config.yaml
model: "image classifier"
dataset: "single printed letters, digits and signs in grey, bent and noisy"
train_examples: 395000
image_size: 32
crop_scale_min: 0.8
horizontal_flip: false
targets: ["character", "typeface"]
num_classes: [73, 3]
arch: "convnext_v2"
isotropic: false
norm: "layernorm"
activation: "gelu"
mlp_ratio: 4
layer_scale_init: 0.1
dropout: 0.1
inner_norm: false
drop_path: 0.15
patch_size: [2, 2]
depths: [4, 7, 4]
widths: [96, 192, 384]
kernel_size: 7
mixing: "mixup"
label_smoothing: 0.05
loss: "cross_entropy"
init: "trunc_normal_002"
residual_init: "none"
optimizer: "muon"
muon_scale: "original"
lr: 0.0095
momentum: 0.95
nesterov: true
orthogonalizer: "newton_schulz_5"
adamw_lr_other_params: 0.0021
steps: 8300
batch_size: 256
epochs: 5.4
lr_schedule: "wsd"
decay_fraction: 0.2
final_lr_fraction: 0
warmup_steps: 240
weight_decay: 0.2
adamw_weight_decay_other_params: 0.05
Rows from block 8 of a small image classifier, named by matrix and row number. Rows with one number belong to one neuron. Each number is 128 + 32 x the weight over its row's rms, rounded and kept within 0 to 255. All counts start at 0.
After each neuron's rows are labels from the 100 images, of 14848, where the neuron reaches its highest value: "patch colour" is the nearest of a few named colours to the mean colour under the peak. Only what is clearly more common there than usual is listed. The data: single printed letters, digits and signs in grey, bent and noisy.
# fc1: MLP up (model.blocks.8.mlp.fc1.weight, 768x192), inputs 0-95
# fc2: MLP down (model.blocks.8.mlp.fc2.weight, 192x768, transposed), outputs 0-95

fc1.509 [116 126 100 136  72 131  89 111 113 115 108 101 133 176 169 135 175 169 144 167 106 108 124 127 162 119 157 115 125 164 111 146  90 142 100 197  97 117  99 110 162 147 113 108 117 125  86  82 166 120  87 147 116  69 154 142 159 110 126 153 155  31  58 138 190 173 105 103 176 128 116 134 142 159 141 112 110 141 100 147 145  99 122 117 169 123 165 105  65 142  67 137 129 121 236 120]
fc2.509 [145 177 159 144 161 107 152 193 149 102 134 124 110 145 131 123 142 172 139 124 177 154 145  93 136 165  79 133 119  14 122  72 166 114 135 206 135 136 144 109 113 135 147 101 135 146 110  93 110 135 126  89 143 109  95 155 172 120 113 150  84 131 113 106 131 147 109 141  94 157 148 140 165 110 114  71 122 145 131 128  88 111  85  88 173 108 110 147 133 115 157 145 187 119 168 132]
patch colour: grey

fc1.326 [114 103 105  58 150  93 125  81  70 151  91  86 121 108 141 117 128 124 130 153  78 127 140  89  86 124  56  81 113 147 156 134 118 143 124 138  86 174 118 130 163 152  75  83 175 170 105  57 110  97 121 121 117 126  47 141  86 111 140 116 123 187  86  95 134  55 158  88 150 117 119 143 102  78 104 120 137 130 119 110  98 148 139 154 160  78 160 125 121 117 120 120 162 142 131 136]
fc2.326 [105 173 131 131  81 103  93 152 185 161 114  86 126 101 173  86 171  95 128 117 101 185 129 104 151 102 120 155 127 178 113 137  92 137 111 138 153  98 173 128 117 104 175 123 120 132  64 127  76  73 157 169  94  87  80  84 200 103 167 179  68 155 155 175 191 123 166  86 164 164  94  93 133 156 101 179 167 123 142 121 189 127  96 158 148 103 167 115 131  89 123 104 122 149  79 173]
patch colour: black

fc1.557 [142 174 104 126 198  46 113 117 144 203 141 161 110 143 111 115 197 139 153 168 151 131 119 103 102  44  97 158 149 149 105 127 124 138  94 136 112 164 162 141 182 126 147 106  83 122 242  71  91 163 115  87 105 134  33 107  72 120 109  97 120 175 120  90 134  34 101 113 125 124 141 102 100 123 137 155 122  94 133  89 126 150 126 147 145 136 117 160 155 151 206 149 158  97  98 117]
fc2.557 [179 156  58 116  94 141 103 104 154 165 117 114 107 121 119 115  99 106  71  63 118 133 120 106  99  60 141 117 151 169 186 112 128 124  75  45 101 124 124 123  99  88 113 142 134 115 153 111 118 124 141 165 151 135 174 121  84 121 142 190 165 155  89 143 117  85 150 106  75 100 174 164 180 125 118 139 138 133 143 132 160 102 135 161 118 107  95  97 135 126 154 101  95 164 116 107]
patch colour: black

fc1.764 [ 98 180 111 123 123 144 116 129 118 107 138 133 124 123 163 150 159 105 170  99 125 133 158 122 146  90 142 137 140 119 154  86 163 111 100 195 114 148 123 163  71 125 116 164  89 113 210 142  92 145  68 123 166 134 129 166  81 148 129  95 124 148 149  83 140 116  90 121  88  95 141 100 142 135 117 113 181 152 141 136 181 170 160 197 169 126 112 119 130 111 145 102 153  73  37 120]
fc2.764 [120  71 156 106 153 173 142 122 151 129 108 166 148 143 107  73  74 142 127 142 134 124 151 163  47  70  65  92 138 161 105 145 137 144 117  19  73  98 165 109  99  84 139 120 136 141 148  67  87 146 116 115 121 121 169 155 134 141 177 143 172  99 102 142 105 152 150  71 158 136 133 165  98 122 138 188  98 140 162 131  60 118 126 159 145 140 107 130 145 123  84 142 110 105 124 127]
patch colour: black

fc1.519 [152 129 102 156 102 125  82  94 128 159 102 123 124 179 149 151 132 197  69 156 102 131 113  92 162  82 140 169 119 194 194 151  58  92  81 149 112 111 110 109  97 153 152  91 125 152 112 133 157 145  89 123  98  99 107 118 145 104  84 123 158  44  94  96 116 155  88  99 179  85 169 131  84 130 117 104 117 114  86 122 121 106 120 145 173  87 142  64  90 127 105 125 100 107 174 159]
fc2.519 [108 148 125  95 174 151  82 135 106 121 105 106 122 120  92 132  71 144 144 150 177 175 125  54 145 174  87 103 151 117 100  50 188 110 129 161 128  92 142 122 160 114 143  96  74 102 104 138 124 144 116 109 160 155 103 135 141 141  77 134 112 136 101 104 125  65 136 128 141 172 119 133 141 123 143  71 117  71 161 114 139 121  85 106 188  96  99 144 162 161 148 115 105  89 160 121]
patch colour: grey

fc1.248 [ 61 107 115 125 135 160 123 137  87 152  97 114 139 162 110 139 200 124  97 172 128 162 186  57 143 168 102 132 149 127 177  31 173 101 103 182 131 162 152 155 191  90 140 151 174 162 156 174 115 143 104 118 153 119 121 112  53 107 149 102 106 151 137 116 192 126 136  96 161 107  92 145 140 107 121  93 159 112 143 141 152 124 142 137 171  87 141 142 121 201  90 105 127 141 114 134]
fc2.248 [144 133 149 136 110 120 122 188  97 119  98 158 166 124 136 102 205 151 137 162 136 143  91  62 105 134 110 151  98  77 118 120 125 162  96 160 141 157 167  96  97  55 163 107 155 137 151 104 121 135  99 133 150  85  86 169 155 111 137 122 144 131 143 145 147 162 102 160 153 151 126 151 121 149 126 131 135 132 143 208 101  95  80 167 180 119 136 135  83  87 154  98  88  92  66 136]
patch colour: black

fc1.81 [155 137 165 121  92 122 111 133 122  92  96  86 131 127 191 209  53 158 148 116  96 118 205 110  85 135 155  84 125 163 144 144 171 126  93 168 162 109 144  94  94 138 117 160 148 125  79 136 144 106 110 122 147 129 183 110 146 149 133 172 156  82  74 126 101  94 103 138 175 148 173 194 149 131 140 106 139 136 132 127  74 116 190 142 173 159  93 160  49 156 125 142 128  86 145 118]
fc2.81 [135  59 170 106 174 159 137 164 151  87  82 160 188 109  74 172 129 124 179 128 188  45 151 137 148 146  99 138 110 140  97  96 166 135  74  98 143 177 102 120 186 154 146 113 123 134 102 157 106 130 129 154 114  90 151 150 216 115  79 143 135 122 157 114 151 117  83 129 144 120  83  93 122  92 127 145  99 170 142  94 118 116  79 175 147 154 125 149 113 134 139 120 155 103 153 135]
patch colour: grey

fc1.125 [103 117  92  69 189 149 162 187 126 159 111  90 163 155 180  83  95 121 138 133 153  76  77 131 152 110 145 191 127 114 110 143 153  70 110 113 122 132  95 105 136 130 170 129 107 117 106 153 117 121  98 125 129  91 152  90 132 105 137 171  77 127 119 175  92 124 181 146 120 111 149  84 125 109 142 109 106 140 133 111 152 172  86  77 149 109  96 100 115 182 121 125 136 123 122 129]
fc2.125 [132 108 124 150 134 137 142 146 143 132 118 126  94 147  93 199  96 163 127 101 106 102 119 152 142 129 150 136 135  97 120 103 169 169 114 160 118 146 166  76 113 138  92 180 119 150 125  98 138 174 169 164 108  78 112 142  56 170  82  56  90  94 107 144 103 160 100 139  87 149 157 190 197 144  61 128 137 146  85 163  96 150 161 119 187 114 164 163 155 152 166 115  60 150 120 134]
patch colour: black

fc1.247 [149 166  82 141 148  25  91 120 105 157 151  71 112 141 121  81 123 122 114 171 140 112 143 125 176  69 144 146 164 121 152 147 157 103  72 163  82 146 116  99 145 142 117 149  96 157 227 159 113 173  95  41 135 127  91 106  80 124 152 110 149 116 148 109 116  55  58 144 129  96 176 136 105 128 132 100 156  85 130 101 156 177 100 129 179  83 155 129 154 146 153 136 149  79  82 105]
fc2.247 [157 110 116 123 157 141 116 109 157  86 117  69 130  80  58 130 121 112 146 170 173 104  93 142 104  67 105 126 175 119 141 139 185 131  77  70  79 118 109 114 127  80 140 139 135  82 146 101  91 106 140 134 150 119 156  77 101 113  83 152 135 123  78 150 112 122 143  49 108 102 152 160 148 115 130 143 131 129 196 146 104 143  95 146 165 128 147 137 159 141 175  94 101 102 149 159]
patch colour: black

fc1.398 [ 34 147 162 115 125 121 146 169 137  76 112 148 113 120 112 136  87 150 129  83 188  85 121 180 120 136 126 130 101 139  40 141 140 135 128  89 102 131 105 124 135  99 164 127  90 139 106 130  93 107 115 186 163 117 108 134 164 200 106 144 118 131  65 169 184 144 136 103 158 133 120 144 144 175 169 184 126 134 125 173 161 108 156 120 105  96  99 146 149 144 166 123 106 174 145 136]
fc2.398 [131 114 154 119 126 178 163 130 174 127 141 124 102 139  77 136 157  96 130 172  99 167 147 166  54 183  90 181 141 131 139 142  71 103 186 130 164 150  91 155 193 121 112  62 127 177 162 107 130  68 103 160  66  84 151 135 118 157 207  78 160  92 181 107 155  79 116 150  99 117 105  84  86 132 110 169 147  69 164  87 131 136  99 145 126 111 150 162  93 117 129 135 181 162 153 113]
patch colour: black

fc1.412 [ 51 102 115 133 118  84 123 116 124 112 109 111 131 152 113 150 138  72 171  83  71  92 118 100 128 122 167  83 168 121 125 119  97  84 113 131 122 124 126 186 110 116 100 118 141 101 147 134 137 117 129 144 135 130 156 145 154  65 157 141  73 214 154 101  81 171  48 154 144 109 137 186 135 150  85  79 112 130 140 152 132 102 105 211 180 114 168 106 118 135 139 168 121 143 113 156]
fc2.412 [130  63 118 199 131 149  89 120 112 169 127  76 130 132 138 132 114 118  79  89 123  64 170 127 101 165 146 121  93  85 130 246  77 127 116 129 135 105 121 135 119 145 125 116 117 168 109 210 171 103  73 101 155 131 155 113 112 139  95 143 186  78 147 189 135 122 134 115 184 135 126 107 102 139 102  63 133 129 125  89  80 108 165 151 135  93 142 112 149 142 107  91  86 199 125 143]
patch colour: grey

fc1.718 [110 142  75 193 117 124  92 110 124 205  91 140 124 156 124 126 181 169 149 170 146 106 109 108 143 111 103 173 119 199 196 168  70  89 112 174 132 128 114 145 133 187 139  87 115 155 153  88 142 151  57 113  76 143  91 130 129 165  51 101 146  18 108 105 148 160 107 125 158  93 170 129 110  95 125 135 153 142 111  96 131 119 105 124 208 123 158 126 120 140  99 159 120 120 138 148]
fc2.718 [189 133 162 111 162 117  78 154 139 108 125 145  70 117 145 125  76 152 100 123 156 131 136  92 144 155  64  83 123  63 161  66 170 104  88 143  96 160 111 143  93 112 181 129 117 102  92 109  92 157  96 145 164 115 156 149 180 176  70 125  94 131  88 118 134 116  86 148 151 156  86 166 190 144 144  62 153  77 127 137 121 127 140 120 125  91  93 158 179 149 161 130 100  90 152 128]
patch colour: grey

fc1.343 [ 91 132  91 110 162  95 103 119  82  81 123  80 154 107  91 145 112 119 154 191  88 115 105 120 128 117 147 162 116 175 106 132 165 134  75 150  86 113 132  87 177 140 112 126 147 153 160 167 161 106 129 117 124 155 164 136 121  98 128 151 174 164  92  54 101 129 141 108 100  87 187 161 132 176 135 173 121  78 124 137  81 165 136 246 140 137 126 117 110 107 102  97 155 179 104 139]
fc2.343 [135 115 147 159 127 111  63 107  72 159  99 142 177 120 186 170 182 140 113 159 182 137 164 139  87 113 105 164 139 189  71 153  87  79 150  72 146  69 142 167 102  82 129  67  96 101 120 188  98 117 172 128  93 129 123  93 167  89 126 149  95 123 110 124 176 124 125 159 100 151 146 104  67 163 196 164 121  93 131 141 163 172 105 139 136 111 169  97 150 104  82 109 110 115 111 150]
patch colour: black

fc1.286 [ 92 122  97  98 122  91  95 131 136 151  84  90 117 126 102 164 107 110 103 142 156  60  73 139 141 158 142 151  65 164 153 193 118 141 198 159 116  73 140 121 136 127 139 152 136 170 108 117 109  83  95 123  87 103  68 144 165 130 117  92 100  85  88 116 138 157 139  91 129 172 195 106 135 168 156 108  60 181 114 186 111  86 148 133 138  47 164 102  56 122  60 125 189 123 169 109]
fc2.286 [163  96 154 144 176 131 137 164 144  56 113 168  90 103 114 196 110 143 105 114 132 125 161 168 134 145  99 128 153 124 121 128  91 177 147 218 176 169 127  93  89 172 165 101 154  76 156 230 127 107 125 153  97 112 160 106  91  96 108 134 128 150  72 116 131  92 145 122 129 118 107  97 121 111 144 117  95 131 138  66 155  78 139 131 122  95 150 173 120 138  91 156 144 112 170  78]
patch colour: grey